A small image flow-matching model, trained from scratch.
Training: soap at rate 0.0038, 14700 steps.
Data: trained on rendered landscapes of hills, water and sky, 36250 training examples, 51.9 epochs.
Rows from block 4, named by matrix and row number. Rows with one number belong to one neuron. Each number is 128 + 24 x the weight over its row's rms, rounded and kept within 0 to 255. All counts start at 0. Numbers have three digits each.
# fc1: MLP up (model.blocks.4.mlp.fc1.weight, 768x128), inputs 0-127
# fc2: MLP down (model.blocks.4.mlp.fc2.weight, 128x768, transposed), outputs 0-127
fc1.109:128112128128128128104128128105128147158089128191128178167128128128128128155128179087177088128128148075128128128130136128188128128128128126136086128125128128132128133128176128123128164139128139128128128128128128110064213128128128128128117128128119129127190128128146104084154087128145128143173128128128118101170122128101079128128128128102122079139128094071148126128147105128155093128128
fc2.109:157154168128128128128128128128128128100178128107154128036089128173141169134128151175128160104156128067052128128149128128139128128128127128077155128155128128128080128129151122128128128128128128128128128128128128127159204118128110128111128128111128114128033128082128128128128128128128170128128128128135128140098128093128128127140128188101128102128128099128128128128136128152128128128103
fc1.110:084128128128128128128110139154128128128128128128139164128128128151182128128086128128085151169095126128128128128128128184123111128128128128128142123128107077163128128170128133097128128128153180124128128128128128128128128169099128128128128153128205165128123128100103107157202128171128128128155073107128103128106143117061163133178128149128109146098150116129102128141128128128118080189099
fc2.110:153128171128128128171165128128130104128128128128128105128128115160069140111128128122128128128141186114128128128106128179147128116117128128128128128128128128128128128143095148188128114128107128162128138128141128128128128097107128128128128128125199128097141128111128172031160128128128157128106128128180143147128177128067128128094128128135105102128128128128128128128128115128098164235132
fc1.111:128081089102151089091128112157128145120128174079113108128164128108126128128107128116128128147128138146108128128128128128104128128147128128126166128109109105126134128128148108128097128139142161153128045196128128128138099128128145128128128141128189084128163128128128128128164128168128128128128102100128151128128161148079128128077128128166128128128128164087128128128128128189136128222128
fc2.111:138128161128128128099154128154128114114128081128099128086094112124100128109101112128152080177128128128132128145112147161146138128105128128102128134101144096149128128128059193128128145128105128168128078199128128137115128128132128101128128141109128138128072128128128128128128147128128097128128148137128128128128163147128128128096128107128093128154089128065087035128128141128098136076139
fc1.112:128082168096128086128128128163128128159128128160184095107164169069109128102100153128111150128218128128128141132128091130128128112139074103128137128098132158128154115128128128103128141128128146113144128128128128128168165128165128128155106119083104128082160128128145152054128128144086163128128128128128103150128128128130128128158128128128128074143114171173109128128128145154128112128120
fc2.112:136128128128128128103091149128128143128064128098128128191128128053168114128128128132110093068128094096179128079128128128128128128128128128108155128133155117128091128128128128128128128083154128128120128049128128157128128134128128128128128100128116112148128128118169128199128128128128128183128128128128126063128128128128178156146087128128142128128128128087128128100128128193158128106128
fc1.113:094148183165128110161128092144108113128150121128128128159179174149128140105128141090092131108092165114097128128111113145121128128128128134128172128112128109128130128105102130087128128093093182124137128108062128128128128128128107143107149144162157156119113128103079144157140140141117161128132128085182161108092154157084167089154128105098127128128128109102109106134111128118096090165128
fc2.113:154128187094097132084119128144097128128121141128128138151173180134137128171128172109154128128170069128076128115148134092128112162137147107148085134128124118128113117128128128116099111162162078105114128097090128128128128128100094156144107128128121158149128128141168128165117140151107096128123077163105090078105115094134120162141140175155128141118129154122117128107128106174115113115128
fc1.114:138144173146139117159104128149081138103128141166070128110123146155128128101112128102115164116172098119107149183111158123148150098152142140162144139145128128134128128119128132095128125135141115135161082109128128105145128179114114111109121058154128128145171101144167165051070128128102160140135136149092132142118139160173128102115133116128110110128123163137128151119144151163128128117128
fc2.114:116128142116128134105128124128118156133128128070183110128128153118119110150136124128128090128094128128128119096128109128109112128121128119136113117128188128139128135119160154138121123128128119128111238144142112143138135090128133125128128093110145106123128126120116127230067131128128105110146162128100129128144170128200124120138128148123128134128104108097151108099116131107141118057128
fc1.115:156147128128139128089128128128103128089128128108116164128176157172128161128128167117129105128169128087128161147128128128128149128128128128124096129128104128159092089128128128146128155128128128128128094151128151098128128128128128123128128139157130113169128128137173128119075142128086154096128172139128128128128128128182075128057173128147128077128179128128165128097170128128128164088198
fc2.115:142172118164128128162120173173088128156161128218097128090162102106128140128126075128144128193128128128128128156155128128128128128128108128123083128128096128088188128127144128128128128157121135128128093146128128129128128184128118162128150151128128128129128128134128128128177108128078128128128128128162069127128128128128128097128128128141128145128128141128128128142128117078091159052127
fc1.116:128128163160111142128134135113141135145112128167207148084142128128082128128122128143164109157128128128128128128145128128141101128127102159128122144128109112128118128109221135148151135128128136128106183176128099128165106119164143128155111128128174143128131080128136107078166102128128086162128128128105099128128128128103032128096099128128120128128128128169128163110128128128128128128103
fc2.116:128122132128151128161139148159104093128128127200128161107128117170166128086128140128096128177128128156121110167150128128128128173113128128104128128138100128078128128128189128114128128128128128162109120128128128128078128155128113128144128128080156128128128128101158148128154128128128128128107123123128049111128128128128128128156086128128100128128177128128128098128128153087095128236128
fc1.117:108128128123128113060128128128082128128100149128116128128128175128128145128128128090098146128128149094128215162128103128094151084104153128128113128128121125128128093128100128128128128190128167074152128128128147128173128128128058118107128128128128181091104128128128128128128106139128128128148103128128086128128144171128138199128186100187128128128128103128154154121128128121128128128128
fc2.117:172139128095136092128113128107128128115187082134153128128102128149128115128117128128098183128128128083144086128128128128128128145128128128156111160128128073128128184128128128099153150128128138063128108144135128128128079156128136143165128128128128115071128104128150128128128160128065128139128128125106029085102128128096118211128128128113114144128128113128128128128128128161128128128128
fc1.118:128086074116157120128109128165128128166128144128168112140107128081107128128137128128067128073128128076128128084128106142128128169128101128080174128114098149128162128167128137094099128128081096128128128128128128128118171114079162128128143128114128128128128152128128128128128128128135128128085128128216189128160128128119161128128128154128128128128054128165128128128128128128128150105128
fc2.118:159148149173128128106128128128155107179128085128107128128128113058121128131128105084092123128128104057200138138127109128128128085131173128172128128141157177128128128185128113128128161128104140201161128128144128128128172136128128149128128148128097098128128146128097128116147128128128128128128171178162128128128163128128128128119128128128078094128164128094128158128128123128147128094128
fc1.119:128128117128128128128128115168128128153107104128128240128128128128082175128132128131192128091128128128112116128128101153128104136128128128103128128125128109177128164128128128128077121128106154091111128091128128122128128128128128128144128128163128150057104155128158104147161128157128128143128128075128128106128107078128172128128128109163128093096128114146128065137128128128079107090157
fc2.119:124128128128128128128128128128128128128128128128128128128128128103172128148169128069128082078159069128155128150128115128128099181116079128128128109134164128128128128129128128101128106082118112103128128128128128125128160137162148168095156149169128123103128128128128135128128128128195128128128183110066128128147199128128128128101128089209128127128089115128165128148128095118172128088128
fc1.120:128163128144128128128128128110175128053128144169128128124084128128128128128096128128128128128128115128045128128128075128128128128128176167096140128198128128128128128128128128128128128128102103111128105128128108128091083128048128174128128128115128183118104128145128187128128128128119084128128128159104124128128054128128128152074128128087128091128128128128128126100128162125128128128128
fc2.120:177128128138128128134143128139128128142152109128128128128128128128128170119128128180128171101128116096150155142128107088141128128122128153152128128108128174128128174079168070099117129116128128128142128128084185108128128128031114102128128128128093116155157128154134128128128128128204119128128128129182128073128106164065128118107153104141149128128128168128128119143143098117153134128125
fc1.121:128128100102128128160185128128122128128169119128128115128175089106128128120155128074125128128128128128128087128128128151128157117182128128128128093128112128128128151102155128128128155185154128155128146091128159128128128128128128148128107128128128128190128115128108163128099155128098165178108128194156092104128128128128128128128031128128128078128100128128150080135128171170128112128156
fc2.121:162067128128123128128128087128128128128136128128139105128108128089141087148128128194128082128128128128128128128168128099128128101128128128128128146128128128128152106128128096120128169159128118189126128128128165157128133128195128128128110108143128148141128128122106149128128189088209190128140128128097128164136128106128128128165128158147142035129171128128128128128128088128148128146128
fc1.122:128128105155128110128128129089164081128145128128173083128128128165157128153136117137128128074128128119128108128167128128128092103109128128108128176128179128128092128128169153117128128100128101128137180128146128128085134090128112102128148128164141121128128128145128130214118109117128128128128128128163165128128188098128151106034100134081128128152128128128107171128107150128128128106128
fc2.122:128128079120145128128128164128128085128128128128128134142151128128008116128128100128139115128128128128128128128128128146133137128168133128148128128114128128128128110128112105155157128128156128116128149170128112128095128128128108128128140128128128121128080128128128147095117099114128128128128128128128128128116253110117178128128101068128157128128128113215128147128136127144128128189138
fc1.123:128151096160114128106188082098167128105128128070128128128140128128128128146149128168151128128095171128128104114152101108128099128128106128110088128150128121139128164128128128166106128128132133159128128128128128161128099087216151128128128172148128128157120128098152128168128121140128109145128128128168084107137142101128051128040111128128128128113128128072128128128128128106128128139128
fc2.123:076128128131159158128155128111128128128093111128090128118134161058137128128141177128112128168128179131128125161134107196128128111083103128128090110081128128131128138144189138128128131128128128089154110128128116116087128127159181128128198155128181076128126128128128128128128128128105163128128121128090139172101128128129128128091140128128172154108154128128171128091128098128128128128128
fc1.124:128133100128168160088128172141164128161128050128128128128102067128085128128128128128128128124128128122128128128171107148128128167128183102092168149128108108171128166128128128128128128128128128143128094128066159070063128128082128128128128128128089128128128212128154128128128158128101128072128128178128128128124102128128128128128092131128087128128128128128128128128128128128128149121128
fc2.124:128209139128128107128167128128128153145184172128169141203123118128128128162128128082128128103156128137119114128128128128112144128128128128119128128117150162059130128128128128128118128128128074196128107128138172128118152128161154128128131128128162128147058128128099128132128128128160128083155186128124128167128128139107128082128136111128091128112126180128128128128165128128153147098128
fc1.125:162128128083128128097128128104128128128122145151083094065128128128128161183092128189104128157128128053101143152128176128128173128139128128128178157128128128128128128161128120128128140055128128128128128148168100128102128143128128172128152128109109161102173151128144128128128144128100128120156128098096186098109128144128128128128128128128078078128128104128128151128128164138128159128128
fc2.125:128078157134098142074128137133128109097160128111128095177121128146162128192128128052108128128128128060197128128128161128128128128128128149128135128116128128128128128128128102128128128105078128128142128128108159103171128110148128065174114128126128128112081088119128128140128110128173128128151110126109128154128128128128133070118128125128128113164151063122112123128128128128128190128128
fc1.126:128128158121141128128090106128082143128135143143052119128128128156113128098128136128128128128161115128102147195128155128153166093151128128156139128134120119147128128128105106084128123134134110128140128073128128104146139162128119128119128050162118120128172128149166159012089128128117128128128147152102114157128120171128128128098128113127128088128128154128143150114128128150168128128128
fc2.126:128128083128128128153084128128134112128128128204058128124142128128144139098143128128113174154128128139128128165138146128152128128138143156111152139137076128128117128141098117128128108128138128157128027101095128128128131184128128128128128156128155148128128128145128144012180128128129128150122128128144128131128103144128128138128128097147128128128142167165128149143117123128101149165121
fc1.127:128134128143128128093080152128128150095128110128144157128128186178180128123128128128095104123143128117128184128128128128128128090128128178128128128128128128162063128216091128085163153128180134128128128177070128128128128128128128108124128103128128154128128160154166158128128128128128128128128128128109129128145084110163128076128177128112128151098128128128173128128126128088131098155128
fc2.127:128192128125128128128128039128128176116128179128084128128128128128128185108170128128128128128148066038110128128072121153128154108128128154099167152128139144128128082155128128146128128128140106128128162128121128149133128128128128171175128128128128128128159128149128144160128125163128128161128089128128142128128087128128162128093128128128134135102128163128128128133128154068128128164128
fc1.128:128153128128128128180169083128140126108128070108128128128073128128128128175163096107128128128128128115176107083149088128128101128167128120128117150128128128128128128128128132152128068128115110128128085128128128162128180082172117128128128128103115128128105128128101170190128128128128181108143128089174157128128128144128128166128076132128128126128105173176155089158125128128128169147128
fc2.128:128157128158128128128128054128126162110143175128182128100128128087128090171128123128128128128128128128128097123178074128093128128128128128128128128113128128128151128160128128128128128128128099128128201128128128128128177094102128128128140128164128128130108105160102116128108188161128143128176128136067157128128128161128199128072120128183128128128131140098128174116147128128168128130128
fc1.129:111162137100128128073096128156098104128153118128204128105128128174142153135128142081120099064167128128148153101128121167138139128106107115114134128111128142106148128140094138087128128115128151110128123128101122120128128128116142128096128128184186153103100143128128128128174120128128110110140128117159163128128085128112133147215128118128091128128155107128138128135128128128065090164128
fc2.129:128128121146171128122075128165168113128076128065078107128135128199096116130079128128143128094094128157155131128128128175151176128128128128128128128128128128128113128128084135128128122128128127128131128128119144128128128128128087100128128161104172165128128128163146128128158118104128128152112156128149197128128128128176128128105128079128091128128141117164040128127128128128100165128128
fc1.130:128143086128128128128128185115128100088156114165128143128128172128128128128133128128128144145128146123128128128134128138073079160123088030130128113182128128104128154123155145148104128130128169128193068128156106157083193115128128128128128128161119128128091166136128149128090128128128128128128128128157119128120128128128128128128178128128128072102128108105128076162128128128119128128128
fc2.130:128128091128128128128128113128202128068083144120159128128072128128128121128142128128095128095128126150128128100128128101109128115140182097088157128086128039141128128139128128101128089107164128128130232128128128128128186094128128117128128128128128128147102128164144093128092128120128128134128128179128104128126160177128128115128128128173128096128128111128128128128128128128148114128128
fc1.131:148128147158128175138128128128140160128128128128152128194073128125128066128148165128096128128093140128150128128173159128128128128128105128091121128128128128172128140128123128128128128128128128119075165128128128128087128092178128128193141128113128167128055128128128128114128118128215170128128128128148128128142128128096081128107128123128128128128090128174119128128128128169101122077160
fc2.131:151128128128128128128128110090128104128128128128128128056080128128128169128142084128107244104128128085064128128128128128117128137084128128109128128128150110128110128128061112128114128128128128130128088128106128158128128113128128057168128128128128128128177091128152128128128128169095180128161128128176128128155128131128128128106128128128096128128113142094128128128129128175128118089128
fc1.132:184118170128100128128128128128128128128082128128158128049128128128184163168073172128083128128128128181128174128128153128128128128128128143128128128110128128128128128128128151128182128128128117131128202156128128121170158149152128128128112128128128128128174063176128165128168137128152106128121128128145128191128092097128128128128128128128128089143128128128086128128128128128072128128128
fc2.132:119128128128128128128148180128174098063128212128128128128128128128128101128128107144128128128075128128128126128160128128086128155128128128128168118076128128114128128049121128128128128136128128204098112128128128128128146128232128128128128128128117099157128065128128128128128128071128121151128128128144160128128128128128128128093128128141152099128139069128128143128128128128128123128083
fc1.133:174128109115155128128128128128106128128128128152091128128158128128128128174128128058128154128181093128147123128115128158128128128153161128153128128104128128128128128148128128128128128128128142128163000128158128128106128128153128151075105128128108128128084128128128128085092112128076128128178128128128154128117128128128147162166120128174128128128139128128143103128136128176128128128148
fc2.133:128109128140123128128128128142128128128170193172128151116128127086128128151128128128121180128128157128128128153128128144128128109128128128128122160128128156128128128128128128128128099161128128128128128147128128128128128128143177160128094128180128128136151136128128128132178128071128128128134128170128131173128124132000128128098128089128122112128169128095128172175128090128157128198136
fc1.134:128128109187113163128162128108187128150128128128182110128128095128115100237128128128142104169128152128128128128128128128128125128128128128122106180115099128179128158128110128088128128122128128128101179128145128123128139142128128128128137128128128142090163128128128128128167158128177090128157164128128091128147090158128055128112128108091128128100128128112143128128128128108128079177128
fc2.134:097128180129128128144147091128128128128112128128113128128151128128128128137128128128128222128128128128128128097154154131123144189128128128153128128086128128089115128128128156180128128128128128128128107176128126128128128126123128128128051128128128128128096128146128128128128128116140128169158128128128198128119059128087128128150128128142124225148144128124128157128118127124128069195113
fc1.135:128128128096128128106128216128202128157128128128141128161128077128128194134089128079128128151070092128209128108094128128128128128128152128119089107162138128128128101038128128128128128128128128128117128128174128128104128119172162128128081145128117128128111128128096128160145128128128118128130142189128128128128128090128128128128128128128128128128140128128128128128094108122092128128128
fc2.135:128041128132128128119146111099116128174166128128128115128144128148128099166122128173128180128128116128062063122120126131128128187128128175128128128101128117128128175055100128128128128128159128105110121117128128109128128119198099152095170163097129128140128133123128084128119181128142128128142128142111108109132128111128168148128128128189128115145128128128128090128128128115161128117128
fc1.136:104128185093170172099120197160128128147128128128128107128128128157089141113096128128128128128128128128107128128128128128128146156116041128094128128128118128128081128128128128136128128059099128128128140128128128128128128128128128128123128158128128128128145175136128110073128177169096128076128128128128128086153060103128128128154137128128041128128152099166128162128128128128128128101128
fc2.136:176201128128128137136128128128191128128128128160128128145085128128179155109128135157128192128128128072141128128132113128128102128089179123128083128109128128128108177128128093128088075121128131128128128128075128090128128128128128086128112144128128128128128106128205142128146075163154208128128128128128128128128128128128102128128128144193128128128128128128128128128128128147128128098128
fc1.137:094160128128128128116146128128102128128128107085152128055134128135084128097128128144128128128177128158115128128107128101128128094146155158128128128128059120096128128096128103098128128140128128128143105128079128128164138128128142128163128112128128162081128114104128128128128155128128109157128128087112106128128063154128106156128155128128197171083106128060154098126164102106153114175128
fc2.137:128128128117128053105128128144100128128102128128091128185128128128176078085128128100128102079128128128128122128128177128128128143128082128128128128128139128189128156128128158128128128128128130128128128161128171139092168128071117128128042087128128128124128128088128128128128103128068128116125128128128111128128043128128128128142100128128128128128161128183128078117128128128128106128128
fc1.138:128170104161128128149178149119144089128123091178051162140128128128153128147148128132128189137128128059131128128128128128096100144128137128120128123128128104128128128077111156128128128128108111128128089060128157128128128127125128128128173143128100104142086144128128164128047128110098171105128107154156128128097128106171128164125128163138128128143101128128093128125128128108128172112134
fc2.138:144154182128081116128141128128128141128133087128147128177086093128049100079128128128128111128179158128116113128128128128128157128128128128128155128128157083128128128128128128128121128113101128128160128128128147128128128128128089113149128128128146128128051140139096136128151128128128153074128197128080128177128128128089141105090110128128128085128092128196115124128149128128128164166151
fc1.139:144128159148128125128128068095128128128128107128132128057104109207112136160146128115128075108128177161162147128180128112140128128112102167128102162128158123098128128128128109123153122128142128128096150128063086149135128098128071111090128101128124175162107128158142128128128128123130100128145163139128142128156113128128105101080128111128128128108094128165170128122128141128101128137090
fc2.139:132128128128109072163128153128128128128128138177098099173128128166128128128128128128105190157152097134071077128128168128168128147128113150089128128147113194140116151128109128165128128094128128128128141128128188106075132128112167156128154128091175128128128128130155128128128128087128128128128128128128139128128070128128129128128128169192086095128089128128128099095116104105107128128128
fc1.140:086128146128128168179141128128154115154118098161158128128128128175147134128128109080128128100080128064164128128084152142144106136155085128153128128146079086128128121155155149115110163128128105128128128172149137083128157128100150128065138137128139128157120085083128128108119167140104128067128159150108081157090128122145128109128128128128103128139128086128096128128128110142126128119113
fc2.140:057109128128128128112128119094186128089143107151137117128121124132128137175154087113161145139190082128163128136144097119128117161128086128095140128137116087128109128080109097098128089133108167128141138123139129171128102158140175137178128139155107125107128144138128185128104104139107168145160128128151128164128161141128139128142128159153133111141101168128170115111144106159141124107117
fc1.141:128142128185109128167142169086128096128121128111116128083128139128178102127141128129128156076121074087128128165128156128128128104128128174143128169148128140128062104110070145110151128128101107128135224095128128128132128134128128102128128100128136128128154128128128128128107120140128128128128128128106077186128128136157099128090120145119128116163128151128092166115128128100128129128079
fc2.141:103128128156128149128196128149063128128149128138128128128163128128104128158065164128171128180128209148128128128147128128128117128128128149128108128145086128128149087146090128128128130128152128128128046128203128137119094102128128128139128133128081128156128128112098128128141146128163110128099083128128089128099086128101128128092128115128128128128174128128112128152128128113116158110121
fc1.142:128128092080128172128128128128128128128128151128128128157141128128128128152128128128072128085128128081128156128155128159128128128183111139067144185128128182083128128128126130128128128158049182128128128132185119128128128128128128128128128128133143128128140133128128094128070128101116128093128128178128096153128097128187128128128128128128128181159128149128128136128065098169107148128128
fc2.142:100128145109115175151118165128149128178223149128154128128132128128109128165128128128122162118128128086148128128128128151128128128128169106202115128128138116137099057151128119128128138128106146128128142128079111128106128090128128148144128128128128115128089128083136050128142166128162195088128155137134128128128128128128150128133128152128128173153128128099128122165086100135128128136128
fc1.143:136128186156095118128128128078155157102154136128119092128128109128093128156148128128176089082128128123152128128131090128128154128128128164128128128128080128068128159088099146096115128128104162128128128172054128128128128129128128128128128128128128128120173128128142128128128061128128060147142128155128128107178104128102081128080128094084128128128117122084173128128128128128128118128128
fc2.143:128178174128128128128107128128128128117128038128079150128128128128117198128121185086128115128178128127128140128103128128128128128094128187128128118098128128195139158128128128128128128082128128128145128128195128128128128128128128128128189128124077128089128174128128128099084128163098128128128133137128128128083128158128128128154128128128148128128154121141100128128172128128128128126068
fc1.144:128141084128147128128180128155154128128121104210192143128106155089072128139128141128128148128143155109128112088124128146128095128170101128104128128115138128128162128108212150128111141160117160120128073127104128165128113128164147128128128169128137128128071112103128145128128128141153128128128091108157128128128105106128107128157128166094156128128101153128128080158130128161128114128162
fc2.144:128128128092140128128128128128128117078128128128022104128118081181062128117105099128128128128128160149128118130128128128128087128094099128128096128128128128107147128128128180113101128153126175146128128090128147128120101128097128128106128128128150135119084128128161128128099128131128128128128128096101043128128194134216128128128128121140106128128128128137128091113116125128104128128109
fc1.145:096107158108128085106115128141112128128155152098016128128128113118049100070128128128128128128128140133091128128104098128114137116128123128102170128100101122099141106138128128128128128190119161133128128128128142128128128140128131128128144167128164128161170128128128128197128128128128109128128128144128164128128189154079128171128128151128155128128109128087147128128124114183128128128128
fc2.145:128128128143128128128128128151128128143128128130144128156128128162255128128106128137128189128128128128128128128147128158128128128128142155128120128128074128096127142140128133128128112128128128128128000132151128114147128128128128128128108128128184144128128128128128128053178128128128128128128131103138128128128128128108128106128128135128121057128160135117108120128120148094128141088128
fc1.146:121128149155128118128170108128128103107128128112152077128068093128074122148128086183128128128101157147128158109128128166165083128128096179097149163128163102120128128081147128128128128128128084128128163058094128139128128142128108098105128124128159126152128128113157128155134155136128128156128128128179128171128128128128085089128128128128125128128081146128128128128094128102128086128066
fc2.146:128119132128128128082108180128128135128097128128097128128132155082128108128128146128128139100128128147136128144128177128162128144141204171128128128128105128128150128118140145128128128101128118128098049176128118128128128191128089128128145128128128128196128155128176109103102132162128089128128155064099172107128128114141169128171101128128128162129111128128093108128103128084128128090124
fc1.147:128144181146128128128128089128128128157128104163159128124109091128128128149104140128128128128128128128128107128116128146180128128128128128170142128168128128161128172086136142118115128068128128128164128128137128188128128154128128173128148128101128128128118092101128128128148159158128128203128128121197128147128128128128128060138111164106079128128128166091105090177076163128128086128146
fc2.147:173185153089103128128133128102169128084128128128165128142128128128069128194128128128128128128186128128128157101128133128128117168128128128141128128128138065128120151088162128128128164128120128080128128128128128103128128128198128147128219111140128128128128128128128132157096128128128128097143128149046094128143155118137128147141128101128150128128128098165138159128147128162139130128138
fc1.148:084128128154147128166109128128128128128096128157128157128082103176128124162095152082129172128153153071163128106109128165128096128185128128128134128128128128153128128054158128128118128128074128103167109128101128128150128163165175128128128173128128128128125096106184128128128128156128164142128128128153125128092128156093103094162128179128128128128128128113079128128128165128128128095140
fc2.148:128128154060128128082107128128133098128098152128098128116128128159128128105171128066128108171089156155117128106104128102128105144128186110165137128103179128125128077196096128091128128128149128128094171114130128130128128121128128160122128090142128128187128128128120128113088128128099128128128128128128203145126149091182128155128128128128128161101117128116134128128122167163128128105128
fc1.149:105167128128128128128128128163140139128128140128128181128128092128084128067128155128128109128105128187121128093087096128128128148128096128128128168090128128179173128186175128150128150154128128166128110128128128128089062159128194128128128166128128128128129114128189161128144128128128186093128128130161128128128085128128101128163106128128128128128128128096128083128128128128128128107088
fc2.149:128104172128144128128156128128069128173128052128192128128128071162148128128084128128128084128128095191128132128128102139128128120128173128119093109128112071086128188128128118128128128177128103153148105128128162128137128128128103128128128128113128150094128128128128128128128128181145151128128103143166128112128128128071172128118171150128135103137128128100128128155128178128128128128105
fc1.150:128128128077128128097128182103126128171116128093079128128166128128128128128114128144128128128107146221128139128128128108128179128128128102128128128128102128124128128159128128167139128091180128159128128145189128128158128128128128128128107128128128100159128205128161064128120161128128128115128128157130128128158128131174081170119128128171094099128128133129128167115128154091140167100128
fc2.150:128036178128091147106128083114128128155170128128128128128100128128144128186143115131128120128114185225134128106129094128128128135128108068128128128128154128128091074150128135128149128128128151128095128128077125128117128145128128202150148145128128128128153106107165128128128144128101128128128128128166128107128128170121128128142128128128128128128170128160130174128132139085128120111128
fc1.151:128128128128128128185106128111128128128087139128128128178128065146071154128106128078161096128128165097119128128128128128128128128128128068099128128128128106128145212128132128128128104128128128128141098068087131128128092128085128076128128137128098128128131128128087128098128128128149167128142128184157118093128066128128128128128128087104088128128128093128128161128120177128101104128128
fc2.151:128147150109128093182128155128174128160128128128128128084095128142140128137128128148128128128128118101147112128125091128121128167158128097175128128128128145128128039165128128128128128128128128128139159128128120128061098128088128196152128128111128128180126128128070078128128107128128149128128128128128095143128102122093128163140120128051142148096108094128128128128153151117166113081105
fc1.152:170121128105128096166119159128100128128128128145079107110128170039106095128128162140128120129156095118128128128106120113128134113128128102128096128128083121128128128113150128112085128128102112153164153103165189128128166128158128128148128128100062096128128128108128128128090128115073128128146128128128136157119139155128128128074128171096185128128128170106174119128147128128165157128128
fc2.152:128095136128128067128143121128128128128165128117128128128128072090180103128128105128128128177128076057128063128128128108128128128128128128106100128128128104100171102128128128171126128111128128128128128136128193110089108128102141128143095128128041128128128128089128138083122128128128128102128128128184055128128105128128128154128128128122103093150116155128128128128163128128128128090154
fc1.153:083128128130128128079128157138077128122160128128128119088128136128128128128137112128128095106128166128128128128128128128128163118128128128128144091128079128048164082128114106128128128128094109128128221131128128128175128128128128128128189128128160128128163138128128128128128150128128128088113128128159128128128092128163128208128128128154123128168143092191105128128108086128149142083128
fc2.153:128128117128128128128128051095214128128128042128128128200085128128159128100172128123128128128128128128128128128128141128128128152128128177128128148081137128128128128128164165128128128128128128128147073166128129128128131188128128142128128128128128128128081128132203078128128081128081128128128128128128128128128128143128128128128088128128128098153128128098128128128103140128101089086128
fc1.154:128128143128128077128101091120160159128128086128184128153181105122128158128128128160128101130128156155128087128156108128152128128128128102128128128128128094150128176162128128125084104128161128167128128176128108128128128128128175128128144128128102128128128162128176128076128148128164128128097123128201128128128066128091128131078093090128091128128117128162159128128074167128153128153128
fc2.154:172128128103128128159131094128154128099156128128092106128132115128081179128102128160161165128152128128128128128128162128128128128104128100158128136157108128128111115128133128128128128128134128097132046120154128128128128128133121128125128128090160186125128128128087128128174105113085128176128128094013191128140099128110128095128128105158108154128158124159128163137138128119126128128128
fc1.155:128119128128128128094123105138089128166128128069098128128128128154128128101140103128128111128128161128049153128150128128128128128128171128117128128128128128128073155182051093146128128128128128128128126128128147128128128105169128128128128128128128128128128167152040063128128113085124128128063128110128128128128128072106128154146128128128128128114075128155116128140106128088175165128128
fc2.155:128166128128104128142124144109199128128187128128128128151182148128128140086128154128128128128128128121190139131128128110106128128128113128155148128159128128129131128197128157128128092128128134128128127157132128128128128128227116128128155128128128137128128128128039143128128128075162128111076073121128091183148144128159128128128150124075128155128158096135128128128128128117128128128128
fc1.156:128128128128128161128115096158128122128167095168128106157128128128091111128082068152128143128114102128128102128106092128167097090086128105128145128070109097138128128187128150149128101128128113128101128128147146123080128122128071128069128140128128161182128109128087128148128162102128177084128128131144128092128158128089174128128113138088128129128121092144106128136141128162128097113098
fc2.156:128157128112121094157142103144081128128197108146128128166128128128128128168135066157128091134154152105111128095146128128128116088128128128113109128107156091154147128084159142135104157128090128128128188128157128116153113128128128118179136112095172144082114128128153126128108128140094092128128164128111128097171217128128165128128113139128128128128109128128147138128128081099128128128165
fc1.157:128185128102164128128128068128106111128128128128128166128128079147038128128128128142163128128142169128128128131096157128128147128098128128090128095142109128157161128067128128128128128165078128120128128128079128128155090128153186128128128151112128128128128136128080153128158128157128128128196128188136128089128128128128146128133128099128128128128073128126128128147128128171128100089128
fc2.157:128030110128133128128127143129180128128180082128128115136128128128159123128128128064129094128128128111189128128128164128128110128128093144128118128097128128043178179128128128128128128128106128128128128128128128182128053128127093128128128128128128128143128128134055128128128128105114128128151128128128082128128128128128111128092095089128128148138128156128156128161128146158128110094128
fc1.158:075136158153102083128161128110159128119128128096201128156128083128075109128128108128128097128103203164133137152161117128128128128128128128087128173128148100112128159180128128141128128151128128128128128111128128128138102128137128128119129128128162172128165138128128109152168162128120104128128073140138095113175100128114066128089128101158105128101096114128158151128101128128128128119084
fc2.158:128128101104099128118096128128128128128137121107128128128128154081128129124128128171144128128128195164128158128123138128114142145128151158128172128128094106179128128140192164128128117128126154162095042176125094128128128173128161128128159146127128081128128128187128081141128128163128112128128128137124191178128128170128128128158154093128145181128128128131111128147128159144128128107128
fc1.159:128128153128128174152128128128128136128088106194162209080093128128099144128128167166128102175119094100128128128128110152128128128088128128128128128128089108128108128128128128131152169157089128116108235140104140128155128139128128099152128134128175128128159128128128150122128128130133128128128128154128085133128097128159078128138128141101128128128159109152098137100159114128128128074128
fc2.159:128128128134128119128068148124142147128083099042073095115128135110128128105128128128128145088105157128128101160128160193153169117128111138104128128108128151128117128137128175128128105110142128152138128128116110122128128102128148128108115171129215128128105140161142128089143114128128128149128196106128128128128128143221128117097128092128128128120128153128128128096111131121107128128128
fc1.160:128083128172128114128128104128151115128128114174128128165128058128168128126128156192128128128128128105128128128128096128128128128128096147095128078128177128157128128128128144128128128064128128128128128128128128128084128128178056070128119128128128128128191128128128128128180183128079133141128128128132128128144158087128128128128128128064128197128107128128128128142118164137128128128128
fc2.160:142170160128128128108174128085128128129128188128128111128128128128128128158128102050128128128162128095128128128128092128128128106128174128128128128128114104055128055128128134128128139126128128168128187128128160128149128128136177187128128128134128128128036128136128128128128128128173133128145146128094128128128167128128178168097128128128128169128128128108128128128128091128140128128175